config = dict(
    parallel_block=True,
    dropout=0.05,
    conv_stem=True,
    pooling='mean',
    optimizer='nadamw',
)
Rows from block 4 of a small image embedding model, named by matrix and row number. Rows with one number belong to one neuron. Each number is 500 + 50 x the weight over its row's rms, rounded and kept within 0 to 999. All counts start at 0. Numbers have three digits each. After the name is the row's rms in percent of the matrix's.
After each neuron's rows are labels from the 100 images, of 14976, where the neuron reaches its highest value: "peak at" is the part of the image that holds the peak; "top examples" is what is common among them. Only what is clearly more common there than usual is listed. The data: rendered rooms with furniture. In brackets: how many of the 100, against the usual share in percent.
# fc1: MLP up (model.blocks.4.mlp.fc1.weight, 1152x192), inputs 0-95
# fc2: MLP down (model.blocks.4.mlp.fc2.weight, 192x1152, transposed), outputs 0-95

fc1.249 026:503500501410417505380481420502211471496456484535510502427510572494488513533505496453506506508452500519498588538561511524482512492523495512469356504587512511501481500479474527504524579540483542508511506408474460513484457509524753526499507500515479505498501501507470493491514537560502738497
fc2.249 031:480560493484496501636502518517605520567525548505490501636488498538491534349522539503560509484544495470491397459524514463521491495492528486536606513480504488540435502406501523535503483524512510507529471552499598493478501505508541454501352477515512536402497513306518483503490508497544355500
peak at: bottom right (28 vs 9)
top examples: floor: brick (32 vs 3.1)

fc1.492 032:454483474463532493618498574504518498591554560512504510493495470501490497475496469496482510513502491506496397506422497495519525488496484566508509535553518508515529530514497403497527375493502502503514509459505256523524488477405481549617451508531472518502502546493565528511572487501505515494
fc2.492 043:508506498528498503467487371511549503384500484496497487496503508505482496520538536528508489488468602506471541531493532534502534510490500481464566447435537483483496498470507533493501516495498464516397509607502907487518488507500533453451488482492486506513536488526465498489451521451488479484
peak at: middle left (34 vs 12)
top examples: largest object: barrel (27 vs 9.6)

fc1.54 516:604483501556476500606454499500500688493503527493734509499484503500494500501501500501539500561507597500501462551481406479500449499462512614590491517458501533495499536497457399509510592517394509688605501490448476500499529359469506498501497427506500507496577517484499610502541508471512517575
fc2.54 485:501501498548401503499500459517471647501463610497594501507502503494525500498540506508502499547433580447493489500500454499506501394476500638506485506442486500489333436498444493496645468526500489502580450491500515482500498458489456499414480500584500512565638432389495519496505491500499513685
peak at: top left (25 vs 9)
top examples: floor: wood (100 vs 3.3)

fc1.646 325:519321500416427396501436495500420449596485382558499486459503549499509487500511587508507286630511500534455497502479506575476484504519535559503498500500546501498529526510500495531496536545492457527495502491503471503479462503444540507536504490481511500372501505545510499501500495510497470449
fc2.646 230:446503491491513500504502500515491500501507509370499495507506504497500497501499490501523518487465475551599502501521502499571498514283499492503503503497444491497502512535480497504480434494502553512500492518480509369500576486508478518520499452498508488508497612432492473495559539517481545502
peak at: top right (29 vs 9)
top examples: floor: plain (89 vs 3.1); count: zero (48 vs 19.7)

fc1.215 036:477470502507585487540511591501586532511545521498500503316502480500502493448493494499478511501509382485495493492498496468472501504467487542590570499524499491563524522574495419487520413473515495500517497504506241503513543665460322502644451500545494517499501526489491477497524479485604448501
fc2.215 053:507495459485506533422493461486498498483481489503508525562511577501494482512504503528497484502506619502496502525497506532498524556506484457477516498500546483468503456388512517495495502487486482478449500697509770492520507500514549514461494503498465481644518474535501477489485512467387483492
peak at: centre (42 vs 16)
top examples: umbrella (36 vs 15.4)

fc1.119 056:500506475496498513486508575505787500465535490497501504474490514507499501447506500472523480499503491456501526529499500493504512495505500498494506463489497500500487482511507508502497561495495501521491497564500622466504542556451356499501511498497522514494500517487468504504505492489430462497
fc2.119 069:499486531503491500501510436478178508551432494509493488524497478476509505594486499524479523516495525581510533479528444494497509509515531464509469520507506501485512469467513500508519302492500515512512496236499272510500490508803570531492554528505503458549457470481504504517518512510512484497
peak at: bottom right (63 vs 9)
top examples: floor: zigzag (29 vs 3.1)

fc1.755 035:452505474528478484537532507483659504513501581499495488527510505500503508515506435477499489529501478493393558505524405459486542500516495527500517499500478506444496500492519508487489515494505500501500490577510446490509502499618280626584430505516507536500508493665432498500537499529577596499
fc2.755 055:518499504469511514398497487505510498471503419512494514491507499517495482497501539509508497484506496486506415505496500503510504518494516484506544516478500514618492493441515530500529394479510498488491497455462525493525502488395664396508537500500464496500511493415500529517481519460260431456
peak at: top left (42 vs 9)
top examples: floor: rays (37 vs 3.1)

fc1.361 030:568476475499531488490468532513509474439573497505503515485546442499483502508485492501504511469503500552503362511523458542496513461492493523571509526530518510584509499436469504492502485505498502477495494424515304532505508526470482519504493513526471500502465511365486547518490581490507315545
fc2.361 052:437506447495488502615498470512503498527489498470499504508510506476491505521539502501518493511494568494470695486429731503498498559486485506446515518470480454376513519669514491496481474515499477480466528608508743498501491503503551499467442495512493505495499480560504417500488447490574828486
peak at: middle right (40 vs 12)
top examples: count: four (41 vs 18.4)

fc1.405 447:496511513413502504485508621495552584498587474499448492500546476498498433499500523501496502464500452485500578546481501502500459780295500452479460499509503534494498449435471508499498500500570500481498484510495498501343582500500500505498463502518506453462500500527497499404522512463490492499
fc2.405 430:503516495499567494503453500510484498494496537491565503500497499503499497499503467500507487585409497574513430501485460511506498460659509529558506536489504492499499588523500450503563492484401502518518498487480487460547498478489457480443494484492500598486537501457496444501508431551502538527
peak at: bottom left (35 vs 9)
top examples: floor: scaly (63 vs 3.3); count: zero (42 vs 19.7); floor: labyrinth (25 vs 3.2)

fc1.289 029:492503517439466490440498537500426500476566494504499504565509388494487478455502491500495472485489503502515496495494462503506484460509496564499472500501549500510524511488492444500500475503501522479501506505525432505510499504508459442504473511488452500516510536503426555478504558488516383494
fc2.289 040:465513500500502501457489502535533499505482445502507492421488491495500506574518510501489513508474485518500518509412589547472514536455511505491617499461497491503492498506521511489518642506514487462444525422524614504503510471452490520475480495504480489544515499494479412499462492537521754476
peak at: centre (35 vs 16); middle right (31 vs 12)
top examples: count: four (42 vs 18.4); barrel (35 vs 15.2)

fc1.211 432:499472493501455506499265501500520568489499514454574500574500533500467489480504502494672509594521491465498504504502500405495301499471546497604489502508491525498449644493449488510500593630433502506685499494467491500527567439485502513512518403507501608488496580503499574496506538415502500500
fc2.211 326:500472476495444498500361469556487499505496513491504491535615523492500500500511493507650520501507547498512471469551498445498409493499501497472478512500499505493500503513491500480682466726499591501515497488498504406645570498488481499488499486501501485498499499491499499664501490539503506501
peak at: top right (25 vs 9)
top examples: floor: wood (94 vs 3.3); count: zero (51 vs 19.7)

fc1.120 029:479447504513520479558506497490451496695489508500497507513477476494519495500492473489456555492513382672460482438431470493504482515489486503544521533503502502357543542515498459488527501501515499533509485508500191517499497444501514607499491504523494473503476489528516511496499504551619474503
fc2.120 039:553512492485519528490475458501548493445513519489511495489502582525482465488513535525521489482499563329478519555500544505508515502484484503457531422504558510570516519494495544489507517496488485514458517502498805573521499467482490373506512470505465506442510503500516442492434519410317380470
peak at: middle left (32 vs 12)
top examples: count: four (40 vs 18.4)

fc1.622 032:518493500482503482655503512504405496505520524482494517591496450505501507509495497503493496492506406491471397515403433494496467504503499532582498528491475509515496498524512439482506467489504487501496495230521408495504504533492507533533465508547498532509508482437603516515501479526514464492
fc2.622 036:467509509499514520401488493520660503309502412489494496383528470499471506563511498538500485484437553465439656456515577518533524513491494485443645480497543470476564502555522540502499472492515470505438555603493718491503494477445410430432505495487469499465461481601406456502506533360518522497
peak at: middle left (33 vs 12); bottom left (28 vs 9)
top examples: floor: wood (32 vs 3.3)

fc1.22 323:502339500452504428500496500496483543502465378583509484505510495501501492500500510526516405501494586488501499503501495516470492501496502492503505539544551504495513507503500426634486505502513481521503461524500460500493502500485514500469484490503496499140501510489502499520646500503552508492
fc2.22 294:485516527496502603497501501502497500501502516499500501496502518499501498505467496492481487500497347509552502499507495500492498467490500468468494504530502369496500465508500579502351493498493504465500498501499503290481636492569495522511505500501499487621499498499368500498504637506524531495
peak at: bottom centre (32 vs 12); bottom right (30 vs 9)
top examples: floor: furry (73 vs 2.9); count: zero (51 vs 19.7)

fc1.209 045:487505503515464453538502487482411503605421599432497498582490505499531516543502472494493520524490438616483512510476496482497496539500507501470497502493499501324481496487530466497502494496502483532492503519505499496503500480569683538484440502489500503515509502577501506512519507546544856451
fc2.209 066:520506502494500525456486556510527534396510441503498492436499479550496493436502537491514484463490503420504456499490460509555497451504503503506510500495477513712498516526503532502468458485505504564524497499459522509508504467339432425577563482474485501317503501488496521506476489470223427501
peak at: top left (50 vs 9); top right (35 vs 9)
top examples: floor: plain (25 vs 3.1)

fc1.368 022:506493501524533497571470495483540516515531434539510513576431548501517490496492512538491527501484504511444428494442560491545492564477495481511502493500536515469511492503507442486528529463514480537527556606484505508494563426485350498536687495492505375495507466497587487548540441475491517499
fc2.368 028:457522524549502508487512583487468504495501613378470493459504492519500483588497491444490484501472461482501621467527438498483466428519502495422518422523528542504499486575483510505504557512490512639511507515514439504465486428449432503597509517473525532481492525558470522475485452469474647582
peak at: bottom centre (46 vs 12)
top examples: floor: diamond (36 vs 3.3)

fc1.205 029:490470516524507510567490321491352496619404505515498490493485500500520505599472478518475516504508468728471473509571395494486505527493490504528501518494530515495498482500500591495488530489511487492513499502506450494479522362497635530440520498507500415492503492510547503492538436506528529555
fc2.205 040:546499505485519490529504589524529501499562531477495500493500458550480489327523521489519489496499509333491544430352545493497441417485485477474552485501491527637486491412501501523513509501506512522516510599465557537520493471446543481545450487476503562416487503551517503512469542439297577500
peak at: centre (41 vs 16)
top examples: floor: plain (30 vs 3.1)

fc1.356 444:509361499482445408499357470489428406509501481523498509480501503481500507500503533507499335594550500579482449485508500520443532500583517523498513513496510501537567567478499499499501530550403490501491501517450503499454402520434515501514509500500520542443458498524503499500500500501518490504
fc2.356 457:486568463495488517492499511509501507501505506389513489502504482527501476481501506483507581496489500504589523518510501500502498607367496500491497512499469503493484498485483500502487484515501624524535501474500502448511601497539496531500504425505499430390503504474500464496504501543492521503
peak at: top right (35 vs 9)
top examples: floor: plain (75 vs 3.1); count: zero (40 vs 19.7)

fc1.607 065:500500522466455495482498465500352489574467457492501497488495461497505503500497507502490520499499501640512512487479620513467413507500500495497496509481501505468516512574498500509501512523509499505503508076499510521490477449515402441369502502493495486506502495510509494488455507514503515501
fc2.607 069:504529499502502489509477687507612507442512551492512488518468498548498500479501503486514493518501504443468376496501300492501501485516476515491509447518516496649509526496459537494486591507497502503520508901501444514488506511494636523518493474517507522430500494495506493473487487509488509511
peak at: bottom centre (31 vs 12)
top examples: arch (36 vs 15)

fc1.596 231:510412600574510383417500505500500500504503516483481502476469483502499548635496422592544442499499586517504544499520594493491348512500500503501521502413527482576491493560501503543495498499498511485509649469514504441555341484502488593497497496505488503497507488499497454462513562530497465277
fc2.596 232:508430499499505459530520494497624500489499487499500474500501501531491747488380503508620508500504489455436493493522484480638510485498437496499568506500479500545521508513500521501484469458501497498501527522483485456498498500433515600558511499506390501468439493494522496534526494493503478310
peak at: bottom centre (59 vs 12)
top examples: floor: checkered (29 vs 3.3)

fc1.420 036:423505460540485508486503457500534498546495551505521492491500544507504497505495477496512488509501537484541642461292528485505542543508501508431501491514496495408469482619505533492489375486494502517500487640491555497523500523556661608500516498508556513489483494605493476513521448502583559508
fc2.420 047:614499523472528531500515538484525494509505507558502505570505541498509489368495496483500499501521462500490338556512445496532503458501515467543498498524475530655514509346506555501510640474491506511503465446446401507496511519480477395514433501487517518501490507385613514493502627486307316499
peak at: bottom right (36 vs 9); bottom centre (36 vs 12)
top examples: floor: triangles (45 vs 3.3)

fc1.90 349:588502531386445505502398483472484538501505666492608507480499474501504499512500503590580500500505501559504498585503503496448493499538505447509522502504511550587498511497413495505390523499281610498501523445445486489500445450502513483492491496500502505499448511522457500270494500432537489494
fc2.90 228:503500501517504485574496560517502499484400516498503503498499500427499500547498431581498502504503342497629485510498496503636503401498477501503483504500492500506510509494427377498498464484485510499500498493483505301468500557509496466496493548510498507682500643496499497498526499544564499516
peak at: bottom left (28 vs 9)
top examples: floor: woven (100 vs 3)

fc1.196 375:573384513498476514484309491499505496584504507609520498355381476545500508498414500505499373502499543500495604450502456500602462500524500499567505500489603499496498504517500430744499499499472488501498523475500499502603477489469490508502557500520397501500499501503500640507476561500499534373
fc2.196 370:635457537502455498540325488539497499539487474523537500485435500498497581497353461518504479428501576500534477490504500498604500493494482449505502573500500499451496503512666503592471465477551500501499498481509509499647500495403472505505604502549359497498496511497564506511501482512502530370
peak at: top right (27 vs 9)
top examples: floor: diamond (100 vs 3.3)

fc1.67 031:537489467493497499479487488500662503474512495501511504488520440502500497502500505504525495475495498466535486482423518471494493522502503485497530482490500498537487492506486509499491487486497499504493500724495609493526543543511486470545702501505543504484493480461511455498467457496400466507
fc2.67 044:468487495536499499517553498451394498664477595507486516590498600451525516564478459490501500521503502504508466456563454492497488521523526504548484500514492503469519476475492480510507508502489522502521466407511285508460494489567519523518447535495527517656420483513552503509505634545504639472
peak at: bottom right (49 vs 9); bottom centre (39 vs 12)
top examples: floor: checkered (27 vs 3.3)

fc1.262 044:524512496500445511449496524504795504418508403491500502469497523502495508517503512495524503491494520500504618496472587497512479491498506459485501488488494496529482490457507517501505573506494510506496504360458657504503498512511365449446571500474516477499500500541487510502473497422440459502
fc2.262 056:479499505506492499541510387479306484571459573484497494561490501488511517499493479492479509544526460579503439450583363459487494489535516495516455482568497511500497510708482455503509491503501529516581477676499245496487481494586536582528509502515542499492485488309556505501534497529509631521
peak at: bottom centre (44 vs 12); bottom left (33 vs 9)
top examples: floor: diamond (42 vs 3.3)

fc1.288 043:503500502489517501478509463501479499497502511517489500494490500498495479574498493508506468504508537425510484525460487517504583494503498495516492496513500505573501500502485520507462503504507495491495480604511497501498479522520524538530508501509500499500482509481484500508501496521502555499
fc2.288 049:493495489487493490349499495510645499508502487508519485506498513499506519405476527463506510502497471491525497497522531502519491501501509544535498550475475477304505491453520393502510402503496500498500517490506515504503518511454351482398456509499493503479519519455485512501540622548492481476
peak at: bottom left (28 vs 9)
top examples: floor: furry (27 vs 2.9)

fc1.656 305:497513500503537501500498495426483500499545509479500500505502498501500500500500498470500503502499503505416674495501500481500377638395500409577541504501504500492500658496457501500464502473500498501503497480487500501508500326392491466501488459498503548501506513500493532495508499449501527507
fc2.656 260:500505500502503494503521490439493423495706483500494504496558391502532497504505500493499519367457520489509456365502525501591497501494457514492435602425516445500498495499500504488499481390505500501496499493487585441640500486534506460504551541499516494565506504500522422668479419501487488500
peak at: top left (31 vs 9); top right (29 vs 9)
top examples: floor: rings (50 vs 3.1); floor: labyrinth (30 vs 3.2)

fc1.116 044:488511476552506516482511502498505488463501536501500496504499503510495497495500496522518490503499523392538578476390518499512499502501503498502519499494496486499496490536509511505475419490499496497492491529509664495506521563504387603579500494501509509494465493524475493502499489531489412502
fc2.116 050:538443531479500500495518570488511482646500454545496500518531489465534491511479467475504520499507489511505304522535487499505517504503503495537439508510472534492517499468518523495534540484505512498501487443500318491491498504501523437484516526498506490558490522448512525511511478527547564432
peak at: bottom right (56 vs 9)
top examples: floor: crosshatched (31 vs 3.1)

fc1.751 039:463493504509493496583498511497355492632375561460484492555469494498514506590497495437483501534502491645476515515516496502500495517507499522498489497494503504331508511603522499496499508506504496499505502128509421501476499376500544545489449500497501480513574490504587521508519496521490544500
fc2.751 051:531532517490500497503472505522540525388537448499496472471494482564489487362509525576510490475482508427500507506474478509508495446494502498460525475523498502755496496423501591514499529488514497499506510614490654522523504468385504399509517480500492493241520510486432496511478500467492495508
peak at: middle right (33 vs 12)
top examples: largest object: barrel (28 vs 9.6)

fc1.148 028:480501488540488503550519547499506525549521655496506497515497602506524494456509482505500501493503456474483566506221446498511576503558501516470561496449479533409490474491539513487468392471500495504489480519545511513532499473551547585622496507494514470500532486613555535499537491511488388499
fc2.148 032:595490604367535489502496503506464501504502385548501500417499405513482499568498508449509486504459474486500363543553500548502476482486532472480483473514529537589513493532523551495528500481512473533476502504439404486508557500389533317487521481484500501644500545457487440519510492508508599422
peak at: bottom left (30 vs 9)
top examples: floor: checkered (25 vs 3.3)

fc1.373 045:498475510530515462501489360503185504524464486513500471541496506489503496512487479509482510494506483584505393480511478510500521509500487505505480519516507524491511509483494487497503569516508502507503466523495280543491485455477768629500545501508504433498466492498513496496503491610574485496
fc2.373 060:510500478501507531516495606509778499540528551502504504479493537528501499318514520498522490496506498348495601501475484488496482487497499511468536438492500499499493494531504505511479479508476496516489528475506770518495538504447446253486379492520508535456510525501536518496492567503498501493
peak at: centre (37 vs 16)
top examples: sofa (34 vs 15.2)

fc1.461 031:498500534462486494398495455501298433527493521513506510458495419494485492500496499495489512504498499453564489526493492519499480492508503507510387512564513513643497509358488495501503499526491536476505505181491421535541403519448506482504485503501487503507495515498507528463498505539457464465
fc2.461 042:500505510499493499529497574528686504505509494502508505512486560509500539480524480503529499502486533491491420501500502506497501499479498511503674502474499467409480528599502486507499455518490490516508509790504704482481522512512489509442376445509499514472508516501588432471475504575670502496
peak at: bottom centre (32 vs 12)
top examples: floor: brick (30 vs 3.1)

fc1.484 023:498498493387521497442517539488509492522555577519524536554545319492502420462499495482497498487495430412472474462467464459509528463537494514502610533507524490600534559429479453496482463491525504490470505466527380496523468592490404497506455503523450515518504519476492530483495548510515444493
fc2.484 035:492491481502505512402506391514673492392497479515497517493504565511501481648508499517517493495498585480494498583505572559488522558478515516529502501469535446262490502637552486476496490488494477482453521591510590498518515535515495533434444490511475525649502485518480478505485497517501472459
peak at: middle right (29 vs 12)
top examples: floor: rays (27 vs 3.1)

fc1.721 030:437493532448480419488483400470186512731480478540500499506488497491512503537500480525461497479489501544491502490482537518487482507499496504506344506506542510480524504535488473503500510506530501496515500561506374523528427407510395415427513505501491476507508514471478512540546554519582602502
fc2.721 056:504525483481508490557488641521713508428509510495500483451469491553497487478517545485521495503498503450501518490483497505501487481497498501466760503477479509610458498470505573496501492518506488500478507379505585506493530471386436499523506486488491502428514514479499487492457467502361506501
peak at: top centre (45 vs 12)
top examples: umbrella (36 vs 15.4)

fc1.73 041:503497488504557503533509649498553544473571507516498521481508515500499495342506502468510494495504470403483477482513492493527544489494497501520575483504492510658497486507504490500496486456508483498515483502509446496508542527495153503627507499519502487496504498476477499521501485483533214499
fc2.73 059:490490504492503520292516397481497489506480542470483501509503498497497495697498498524467500503493588572500553508509445517496496549501504469482478473493582496218502448495505500502503477490504491486466513562499519467507485503520626514433493524490500478649499473524504468524511501379469605497
peak at: middle right (29 vs 12)
top examples: lamp (34 vs 15.1)

fc1.212 032:509486499509516481656513497498501498552510433511496490574479474496511507533496504523513494499533499492510476417424503503497497542507498506529512498438473507511521502570558503500498511485512469510510465752510578489483541501545288538510510498497539491494494486491500447531496397527498320424
fc2.212 051:485489482509504514144499525495612505493499493503498484472522496501524501527466483503458506477471477500499563455542423501504500489506487490501496499501507508417577476454498495493495517495500502503483538373514423550491499485391577481503539549484497486462475507509480535514521680483469796548
peak at: bottom left (51 vs 9)
top examples: floor: diamond (33 vs 3.3)

fc1.94 034:495507509495572494491512529498456507477500515501502510461502497500500489483502536512515497509480565485493620505493508502521493489497495475500510489498501490761510519546459435504486470511512510517518511260476459521478483539430273498515534494501485500504501508540550499452460496492241493518
fc2.94 054:508490509521494498522515448486503473509500517493514516540509525506510503512514492511495490513523532499494482499600464487474514531516499508513442537509470495280477481430506496530505497495490467471481468718510510499503498541575604552467481496500499476533530494323500504496520521513916491497
peak at: centre (35 vs 16)
top examples: floor: labyrinth (36 vs 3.2)

fc1.74 027:466500497595515516499528510495577504492477546513498488557514493505510495534498503517517497515502518229479482494246466394501489552529504497504505500487503491496492496619522501501450456493500500502512479534505641472504508538383682611551510499499527505497463488554395491508489461558512430408
fc2.74 032:551488481476511502524509490493422497630525426541505497480552522478553486352489444490501502456506500493518455553559450534504515484495502494551478493500492538498540511477524458509508504480504501518482458277477280502502498513706359407468527527496496500505500595498509552517570486514499552458
peak at: bottom right (29 vs 9)
top examples: floor: crosshatched (25 vs 3.1)

fc1.763 048:505501519450451479502498234493253504635395474477490479548491500489530504640491497500467507497499458706527481513502545524475474529502501499500494506474512511452492497496511553495505540523519495509502499430500503505463499433626662492438522500500497462511500491404536492499476493547508606498
fc2.763 077:476515494506494500470485838517667516442532520510514500485486491548496503294497522483528489501491487408489490443461431489508483451515490509479521454515485495624492500534487541508494470504493514515528509545507485524501520490375378489527487484509504532380488517589500512499495511487372495496
peak at: bottom right (39 vs 9)
top examples: trophy (35 vs 15.2)

fc1.702 035:508515501456455500594516565511520501515510516475483514510499499508494511554517497483508494500523509471462513502363494491476529486544505514543495509500471499468503498663521538507500499504499502499502479183495491509496493501510071518460363502499492596498507497484496498510495504433551479427
fc2.702 032:499537419477537471390436284508486503440480331515506482481513539498493507531474504551500501473483492571497497549529492518534560507471513478506500584551502458506520528400513514498489521489524499475492529562475524494521474477497478468447535510508468452257518472456400485487554617481425408527
peak at: bottom left (56 vs 9)
top examples: floor: grid (27 vs 3.2)

fc1.158 043:504490482492456485502502412503448527506490482504494486536469527500507507574503495487484498485502522579475487500513484522501506498502502500462484494488502538457492497502516526500506580499501492503501471923508503504499504476676472584419583492478507466508508479434471491510498508512487563505
fc2.158 062:462524501500496499389495537501481503524473515499501489487486432529496507479489538477500495499489435494521527458485497498496463490500503512477506512509493504604505484549505500512499483504499515527515525158499525512488526455212517313580511501511507489408501525502515477506494606498414456504
peak at: bottom left (33 vs 9)
top examples: floor: diamond (33 vs 3.3)

fc1.300 037:451531502531501530315503487482602507533492500506509486457490543502496494496501487506494494506490526505489808501487649500497470505479497505502476488524502499466513500504477479501483489507505518515523519494483529531505495471478495498516525501494510466500512494584437484481520488498520487523
fc2.300 062:575502564468514498721499578483417489565504524507499517620489488509502491411505512482503503508528477482510271539500357495496521500502501500502554469517487550617474498452507551490546528501498512495502482509484443502501514500519512511544494494507508508520503496437536558488465499501502517447
peak at: bottom centre (36 vs 12); bottom right (27 vs 9)
top examples: floor: wood (38 vs 3.3)

fc1.583 039:443484495513481460500483507499508498604479507508501501502494495502503500561491482507500500500498459589494491503330466482525500512495493510500466517544508505392498487278508509499509500499498507500512502537498381511540468461541817536455561508504491479501490526511523564514530500497635512504
fc2.583 056:555505489478511534612490460502467500482499515500509500495502512528491486350524504504520488481498496457474541490500518492500482444494514490470569426499502540712494505761502509505499496494495487526511498524495710498501497472300425400523402479495505522427505510494523439493475442461272523499
peak at: centre (38 vs 16)
top examples: largest object: barrel (28 vs 9.6)

fc1.167 031:494478514347528489552476537515494490558504474502506512439487492482490513499493498513465513494485488568495477527504427504503482473458478500588475486544520508581538544478487439503521521499518519495517514592477166520501472330495489356461470508513459474505500527420539466489539552501501465499
fc2.167 042:476553459532479502516475461515536516416489553477516496494474503527486502494507580503496496514499503528475547492500508529499513501501503500399631505466487448485438482505478485502498478524487491436502513501527928503518511502476315566520449488511504540512542432544498495492475507486463565524
peak at: centre (39 vs 16); middle left (29 vs 12)
top examples: barrel (36 vs 15.2); largest object: barrel (25 vs 9.6)

fc1.445 029:522523506595486514417503395507423506505492496488492450536441579504497484499501505523491522490516535482510509513321505496475492493520500490500457497496481528537515499508502536493483503528495515506499491175492536536484474493470671545601520489500530464497463444651533464473454467561577480502
fc2.445 043:502519504476508484721483889512571494528547524568497502485490531509494503491477478420511498487520458428541322527594488482495462507500481530488497493516502503501506521517510495494483497503497500528515513520489450511495528508581550457436472501528501491516520542400522541477520505592501581499
peak at: bottom right (31 vs 9); bottom centre (31 vs 12)
top examples: floor: crosshatched (37 vs 3.1)

fc1.541 053:513501495529459502487501508500552504500492502508500503511504521502490500555500501503536508506494525471501535501378491491531509499504502485439491501494490502511479434386517646501502501501490505500505496503490555511513477501547766552497598498486502505498491477585481644516509504503470492504
fc2.541 069:494534526495501498512507397503450494668494495501484494512500503500501547424500478471502502494507474512499427489540497494500448486502518498580483493503500525506496531683518347501513533496496505516539488521482443491489486488415384431522416488490507501457503529363583325503529555503529504506
peak at: bottom centre (48 vs 12); bottom right (33 vs 9)
top examples: floor: triangles (41 vs 3.3)

fc1.458 028:471500484491451523532500539525536505554538516464503523475464497517499503583502485421511520498500477561486492575217323472510529497493502524506493490506485516495488490448523502477515525496491505502516502397500480510531497393514501518383517505482494520499506524484488572512541502464433660535
fc2.458 049:521516494513497488573480272499285501517453485442513475495487476505467533406512514525502498508485505518508486428529512494496502471501524468476540486502504498550479505530514497525508495492498502499513502666492572506505485477477487468526488497508503495478496478521499392485495568481506326516
peak at: middle left (45 vs 12)
top examples: floor: wood (38 vs 3.3)

fc1.684 043:546496494500461500495492546506602488405541451502505494493518501506487504553498511515542497505495526405508495581473474505498503493507505499470492502502502491730464487340539603502504516506481501490498484556482596491508504531519795495504517495483510527492479502513485528512494485495454484488
fc2.684 056:433505470516496499585514390486391498641487549532490497555512536470525533417485444480479518491545435542502496476503523484497491526500521497577477535502513492250526506661499366490474492500499521504531493495498394470482484525513505511503477513502523517510491481516518486504572555571581527526
peak at: bottom right (55 vs 9); bottom centre (30 vs 12)
top examples: floor: triangles (36 vs 3.3)

fc1.384 032:495511511501579505477501420512346499516499515479508490404463553499505494461499531533478527478519502511576510500324509511495501498471518508627478538512493502531500495708493493495508452503498499461491502269503432510500514529457650500564518486515524433497503469503654430468498500514477278498
fc2.384 043:574494508509501498592498750490583495493511496525521505501482460492508507500508435478503487513504500471501504526539466498494496498485426512358514486526529477483513498473489600499463536505485483500495496742506531490470537498561495502371370480509526515595518519498506528478506431543733589517
peak at: bottom centre (35 vs 12)
top examples: floor: looped (26 vs 3.1)

fc1.283 043:423506524585477480495514468491501505635469521494483455495481562493507513535504493480484504505501542517480553509501521501461488536504501508479480492487488505411500499581514534500468540512509500507515483514491536528482481477500568550486455487478515496502508491783469488498506500545526492509
fc2.283 059:580503523422513494543486605507600497500534462504500496500498500547505489364501513492493510491510465465522449494499378498505491487490490502497538494513497534632500496385502524489521409492497501504498495384469487500505546500576574461529532495504493495330527533188511589500484486474442491462
peak at: bottom right (43 vs 9)
top examples: floor: wood (33 vs 3.3)